From a checkpoint of a small model that answers yes/no questions on an image's attributes: encoder arch convmixer, fusion encoder moe expert_choice.
Rows from block 6 of the image encoder, named by matrix and row number. Each number is 128 + 24 x the weight over its row's rms, rounded and kept within 0 to 255. All counts start at 0. Numbers have three digits each. After the name is the row's rms in percent of the matrix's.
# pw: pointwise conv (encoder.blocks.6.pw.weight, 384x384x1x1, standardized in use), inputs 128-255
pw.103 098:144130139179143118130154149161125118114140129139172138114104156108121141181106149163144159128154105137113134160106133096094165167097144184127166147153138145086117131103106141117145145122140125123148172120121112073149094120117128106120102151110086111130094158144127090130113125143102125145138153136127149129138087154113094098170150099141164124133131124133222133136115126125133116160144
pw.104 102:154101103091142121133174157161115138146146120112082109114149081119098103146153091100115124115127094161156094118126112167151155131104157100154131084172126115100126121143127134128134124092173087123124139125137124104153147112112151114174120114158136120093159110132186136170110106117158094169088089125145117163176145136166125127120085143117140127149102138119101136127141135141108125102102
pw.105 114:102122109127122145126106119180153109166122111109097147157131159156122124145159099103120148122113142153142104105130149115092125123148132143110136176092116123116133158109097130152134102112129100133120092164206123165126083118147127151156155135124143141102186089120125132183119111134109148157110151156141136086167108097120133131098134156098120083098139138108109114167127142149129101111150
pw.106 108:129108087134116087134151143150145180113093139107160140113079106112114134115138155138136131115149138103124135145173206140124147148176142134147154131114131117124143130138132139147135099136138144118177140167128133133088123094177162079114065134122115142151095103150147106127121121138144109115138099121154123105108130166132135152110099151124119094154151115132091107175127093127130099134159
pw.107 078:146125110131132098089148098113175115112163146145111100091118130179121135141167131121137118179158166142119139119162095097128108132099131108082120135108145124109086174137146143117150141114134134138089128116144109172128151066120134122162146115175135078082110135108121120122128155126105164153115106153167113113118087131125141130101127104104092089108142116123163137108128151137120181104143
pw.108 090:145109133149114128126104122150126136107073115165086106167124108094093127136106162121146118114134120114148110138118111144105129123169118140150096111121112101108114133167136108143145155112152121131176092134131149150113090112113148136136098134106099138146113136145116106118179103098132106123105112139081138191100062162120133129117112166114094134110100113168113200156152130154111119136154
pw.109 088:129164117092120137112119125127120129154127113098140108140119115139117117141158103142162144121134117142137114117153112146155082140107109052125105148120118129082110157118126151142106134105134114105116133136119150120149137136133125157105131176165136081149109160178145101151145159105127119156109135130147149098124133115121142096130100087106122130117107076136107119097163119115167197125125
pw.110 087:157122169114126121115135106119175080128101143161129117120155141152126120150114093127115105119161128124097109125143126134128127118139103124112109128133167145152104079100153143156135106110117162110136065099117123162167106124110159130126119137083129068125109145091143134105117193127116151132140099110158122111130138115174080098144140135101151119117102139084175130105138133111144122112105
pw.111 106:159138127190148126126158069154114116148143179098169134144086105135115165169144162143149120136115160093102108183142089135144125160113135148138157105109119113144120092130131111134115102133112103099111132124116122182118110104104112145099170140135122119083078127143163110107142119165152103134092107133127145133160133136172115113127117169125124156142174109110083132082151108112107140117078
pw.112 111:147120147130116120139101147132110125119153120089102123161135124127118088116127121139160131156132138132124097185151102123174089151134156145094172091087128121097183149149160112152135151166145117160081128139135134105141147186107130148113147135137092141099114098092138128133120130164144109132107133121087117163132146130161133160106131148150092100162137113152129109097131137139133126080113
pw.113 094:166156141112130133140109148126095130157120154137131166159112120120131128131120074135150120131106116131119077122160117138143147125151091127139102105100100120121148126106103133097119115112115115107166133078113134107146138094169107109097143128106156093128129136084151127126131085115159152151148083113084135138129101149118127082110144121137155124104165132118098129146100156109148121132114
pw.114 113:111100157150156100200142129090108118132134116125102135127090124122132100117161150136137119127120105132151097116105111100090168091109168167124133084139124146108140127172077131141151137113149141138095145154134130078131126116118147119165120085160103117084142149161132135124108080121138110132105120150123125130133105120145137147140157126148097164117146117110133129104082129157129097097159
pw.115 087:136089148153140117083148125117097121124119130099153150129097128113157139137095134091136131122092104139154162115104121114086094183165144117121110148119114153152140107121139113106116121093152154101131123116147120131115129179100135118140108147128104126102096145183136097111123120145112106082112129156123100118128129138116065162111136121137131143122096129114095132168131167106152177131124
pw.116 100:114130133133192133117121129137135133144114129120117114135141160150161100121141125153093145093089141118136120134132102130140142155108147091111133128145078122124117126101161152157094119096111099099158103104123098132119103136139166123117148113142113143140095161106139077138137054124145103119142111118117115107108114126107138136119133126090126117135155127145130128165141119116091067125105
pw.117 110:143109118114144124122161155100103101142143130130114103137159161165109138108131105099116154126147115090133149122145152140156094139092167132135121124139121124174145152178141140124151159120123144103119132137132122148162085108093123117128154074149151110101134111096123132138124104119099114131054155120143148067093167144134127107106106067108130071097078168113123177127115157098107131151114
pw.118 082:176137113119115166157121106138168110164132139071057140134149133165080109123109110079113137129135157134114105136131085165135146150101146127132102104076152139145090083146130152122126114116132117125089107121140130153126152102100102110129115110122120075144124121139133160114125183127153118122156111155159097102113163102129145147116093136103102139108116107105122118123092120133130141110141
pw.119 103:142162142136134128135103148122136133123155143122099163126118109207135104141129128105119127148115107172124126137078111123088120149141129113143100121075092099089125104149130084127106098134167109092130114114188147110126131089151118110137143141129144146109162138157125133186110151117059141136149126112125133149097151098138146140088104115097177137152110106130110158105091122143097102161166
pw.120 097:116157107145104102125158166131127120159135126066111098137084171097107106131099100132128149195143084179096100132113112154150160143126115148155123148126129121142108143158114166125110120129116131176126129165114095157128087175153080145162143141147159117139141112109170120105153129129144094146109115099113142174105104117108142136139110113108148099115107104141110104107112064125156111099141
pw.121 110:098139136117148122172141130147145142098117111169167191123144124109108104161109179129156164133111166132109103111146119196140162142140089124114127127091124116125112126118159146110156085075139117107162122151138126118119107109148133132103109124131112086123101092099111121075150125112109083119073148130151151123142108156101142061142116147140101147076132120118149162125110138115122119127179
pw.122 103:143142127149107121140103144125133148108123107125119149118071100111160115180133086096134124113153149068131137118127120136180091170063132097130116171156138127135134063126116137154137109143154101122121146101097107112128123158130135129146109153133127148114134117143163114123128135115158125165122146139117111078125160122135108099103110116143134146125153144120185152130130149128104117119129
pw.123 096:162097090129115126083171115105120146125116134118087112130128181118113110092140136094127082086113142134138121123145149124133151117123135124139121094128101133121090098120127110158102136149107111091117108103102105120118169106100145137133129145142168135147154117129114132129110101107161145129131138104145148170155102133159179156093143152166146084140076139121119145112110139120091177142141
pw.124 104:123126121076153130101127135125125101155111157108130116098145097104126143086131138140157131211124074122161179167101113129151136113145118125103134109142157166136161151137149107110111084067160113118085119161119143129147129153145133128142148134143133150117145134157159099091167116139132123146141125121152093102128098125111153112119108133134112125087134153127091123095131088098133126123108
pw.125 088:133110124138088132112095155155133080136132147151122102151145142090144107128189141139135149112155138100103121122084123129178122158091123117179168135167111161117110132101138090118106123170162138103135128135116133146112145164141121148129119139128128125149112114101157160128155152138109121130123099083148140164156163144110122149128130117113125110118065124133085134132165108132123091093166
pw.126 101:162131106108092113168127143165128104146130112084152093143113167179137108149146145128139115098129146100145146129122115085113106128129147162127108111146117133080157128207126147130111097126162152080170123130134080101139142112156137121130108151103170132127115112150100112147102121099118115171149117156093112087149160168114154127094158158141135142162154101095122116085125128154138091108177
pw.127 104:135133152149121133135071124110124126113108138116171166104105119126129133098117145103150150135091129156135114125168140153116142111072146132135106112165106145122146118093129148154115133140091135186140154147154110142127125130105154137120155138105132118106121113118144109119136146138053146167139135119148134102161122166119134094168127112109071124182113126158090137107163121131100102098153
pw.128 100:135124132127137148181119088137104122110134120095110107101131085124084097081165129107085109160147111089104139159154181150094141138170129126167101136112134115123123123165111126104103170127098212133127178162131096093148166128119136149111131135132113085092142152104127138155149134136104166154098131106125120108098116157100127115132127129176126117145127141112086132183163129104094105104149
pw.129 085:104141159120144123128132157103156157114151136122130156118170138135083148144138134111142123134156137114153110117152148160105146104076143160150169128143139147093105116130140156124122151176147141094122125100157139106112118130133088117121127099140143123119086102108084103153166138130152118109127143159112144131115122118133108126117212110108133116176134142105124112112136151122121097128130
pw.130 113:146140107151160142148162184119142143131122153117117121142081107120098109146110140147111103147115151115145093157134079158152135122094156030127157126173138142098131148147126147145134119106154129128119146156104103108118105124115127145086150122108124089164085157115123112147129099132134120107133109136107104101124127115116093109137137102091135176120148159121154162101096117084107118133140
pw.131 101:106091137154129136102141131166084094131165127153116154154131150138139104135135181098113140150156144118147098151131119122175145151118145103122131121116134104125103100152144122149142141110137132100168108116121097111147176112079153141124073149151159125103094157135128143122135157138158133151155147131081101136107144141160153137125149126139078135176104156142126145125144119101114197140129
pw.132 101:101134124113114129151159177144126156116118116077110125080131153110128131086158179142121083150132105142107132114137125097120100148144145100087103138121145109116155135140131092126119130112172105139148152141141129149103141136123112133125165123194154085130099141066126100121107101172121098121108145077137128146147114062121146136123144158107153114101171134148130120128156111182112182117130
pw.133 095:133145118138125128135121132134170158113141131086145124108127097119065136101088140141098150106111203180117135111123146151094150133142113200106111098130159113126077107157129165163164127113131140123120117099119108116148133094118115114097164121094113070126145114132133171099155132113130143151177164141092145109172123117129159122130157091104120129153142104099098195103103108157099109105146
pw.134 095:125122152127165119125146107115080089166175151130089146139130126119129106117103117096129130130131119096131137112130131141112139139145125113088107086125115129143131148097149174133101132126103170148077107197125119120151122160076105156175152152094125138144106131146130195140141114130137075126128124116164141175096130136077124133133121147076149133161125112136124120119115204145134101153134
pw.135 100:125129146117093092109105123138108124188131100110122116130107185154083127122087140121120096141101107126157119153122108104128138162108123111132129131128139148146119122117178112109155127120142145072157183133132151125087094129127126172110110108124139138137082165129109109120163076106121102059122104145111152140152163113133109109107145147170150112143070102129130134139103110135096128143147
pw.136 087:124144118107150140129108135118179130163116141135130091107124127102141110091122123152090138140139166104136123153116123198101130135143098107116070105179132111095067106177083163117121157146120142102123101141145134175141141115130103121133120125124104130130174136078144117104155120120104067096175157176147122075107126110131156127134165128134138121095136100142111134186101118154141095134124
pw.137 104:125130114127193109099186142115074151110106133108156128157115176136151114127112097118087158126160162133120131161102142114139124126132092143137139122127109108117110126132161106103142125127113090135136130111119158090113117132154157097098074167130120138160146114101107138124100092121131088122175134146116190126134108153097133108129118119183151129114117150130162121119164142152158103123136
pw.138 099:134153089090135074154144085119118122119138125131123167153142085104108144137163134103088146115143135155107123136103125197107108109138128150162124173153160123088182173191103109107175133114106135109131128136072122095124140146135126150116105105093116153169138127112182118095148146176101132146140100153089128129124153146159191163149127140115125140141128126137158115086133121131127150137117
pw.139 106:132155108156137098114183134122116100119141115143122145122113130124136135129126119128150118149157136134109170098111158132146077130149145174143154150123144119100094115152146122108102119152146081116124140117129130079127147128146171153102125118104111121125098137138164165141144094149140116145109101164060094213104151151157121186118121145122150127152121107107080083149051100140127117139121
pw.140 107:151151152113144139134135106142135190108164163120136148084114130125148111145144195161189149169143114131085117108101087120160115140080121097158129086105093167085129114114097105129131144153145147146106125142142155077119137139197126140160161172123135098153159138123103094147164099126127091139112137132175166127180139121147127135165145120123133136134141134120103140102116107112107123166155
pw.141 087:128126099155131106143105171163087136131122132131116171122089126025102141110093129168116116099132139149133133138141130147116127112105132147141151129085124157111139121147109100125142139103127117158149121117155117174090172060115104147124117161143130111110110097109124150098151115114129111102105098090135189148098116093109150137154144127183104152124128179111130115127136133120140134113085
pw.142 088:139126125149130155120125067141092143122137133133119184130122114120181151137203114125124136123106163116131150126094136122109138133128116134128124136094125123109120173099093107140135134134139141118163116100143136176159140167154134144122104120125138114137188141126137105114105133139138188135110154139133143125091145153138145127149111141146117151140119141123071153128133152115132143161132
pw.143 105:114124161119136076115103125160081113136155147118123095115126105130133118119115137152101128139113118175101090131108125106155141137107141103123143115161156092134150086182109184136129098114112139123138141111143118132179129153113099110118130162115128098100077122085118082142127134134162146135102120115160119117152107122121125087115119119138169151102116112110125134106117072123128165112143
pw.144 107:158111136152080139108167108140120144104105138139108094133118106128153126113134149143095124110120096114161091131127142107124114129085136117118131099123126091123090179105082133119145134108134122142152151121110118067124147129114156102090175140114135152139140133091139093113122172133155099137115103084118115123142117133153180136109146176134110102135130107135105148152129130099124149119162
pw.145 107:175148099107152114143119110117107121092164161154150142132134117074132065103103143153133137160137135133110126126089135141153069146110167181151138171147106144096130129055132122129134133105156137122078140111119117090129101127092163095195126143141088141133122089099141174117121122108151114163115150128138154148144132148113127110110103096175148146161118126144145130097120089146131130122128
pw.146 082:145136131168136100108111132100218161100097105122144114124124158147115132132093085113130136129129123129117138144148149155066114133157158134099123142112122132122137087146128136123131110087177119127113151106099077133149105051147138131126073161124101123103123172097128124106120114122086168107140150119119147082145191094123133142133109160123149127154122135144115148165174101183137119113130
pw.147 092:120130124120111139153112112138138121143160134123118120109138102122107131119119122151120161148134124132131175126116078105121141135097107115136062126126153153151125088148129113172137133082111123101138152148155133130140117106137148127127160074096109116121103124084133094121098122130122141104124143109130124098127106054108135078085131119154118143111112133106137080110117144158126118129129
pw.148 092:141142109114135140101144103128161110089104130101120088125118060102100129131083147146104112137125136118152138152079123170158103112147109099120098156136135148167138125092126149129132121112127115089119168109116140075134121100069135135126143152129121137116134142054116164076135126129117196098142170118087126136146160082097170173134112114104121162096134136142160134100114141197125095099102
pw.149 104:141159122102144148127181116135128121134172146156125122131129136138113122122108136146127108142111112132158127093149124151136123165120142099106137170142095150136114152061145119142114103142123127161144089141096135168125141150162073127120102145159126140118116154150176087162126139130158168133111113046163105205142158157140119121089172119150155102132156122136099120190159085122123119134133
pw.150 105:141154108167108123137132114077128120153157133152122127118160115127148140109127204158141128133115160138147118105146113081105112113070120142122101156152126128113115120159126129158137122136104151142140124133153131127115094127145138132122090110105136158119127143075121135154102155124111080133102146090133102127081085167088054203137125174135108112156111102171100150119150148128126132142130
pw.151 101:151138136145112160098115120109085097087156109125163161121158121087127151121163143075123121120124108100140159119126102094150143122129101124137165160083133113148161130128135092115172110170106136121145157167115110110126135105138129143142156067136127153089092115121153117088120100096149117174132102155118142100119135168126170112125129123104087106098104122139183136179131120128149146133143
pw.152 096:135159117149142149144077143107116121148148120153123112106140140127101112092103112148149107107130133106141135126159102105154133145080101129132099125125126110126145119152125119162111155120136154147146100130159162133126150110119145133086119153126114142133152124114123145194135127105107077129139130187103097168078149130127155153140130107138164116149112109107139109115138118137133134115123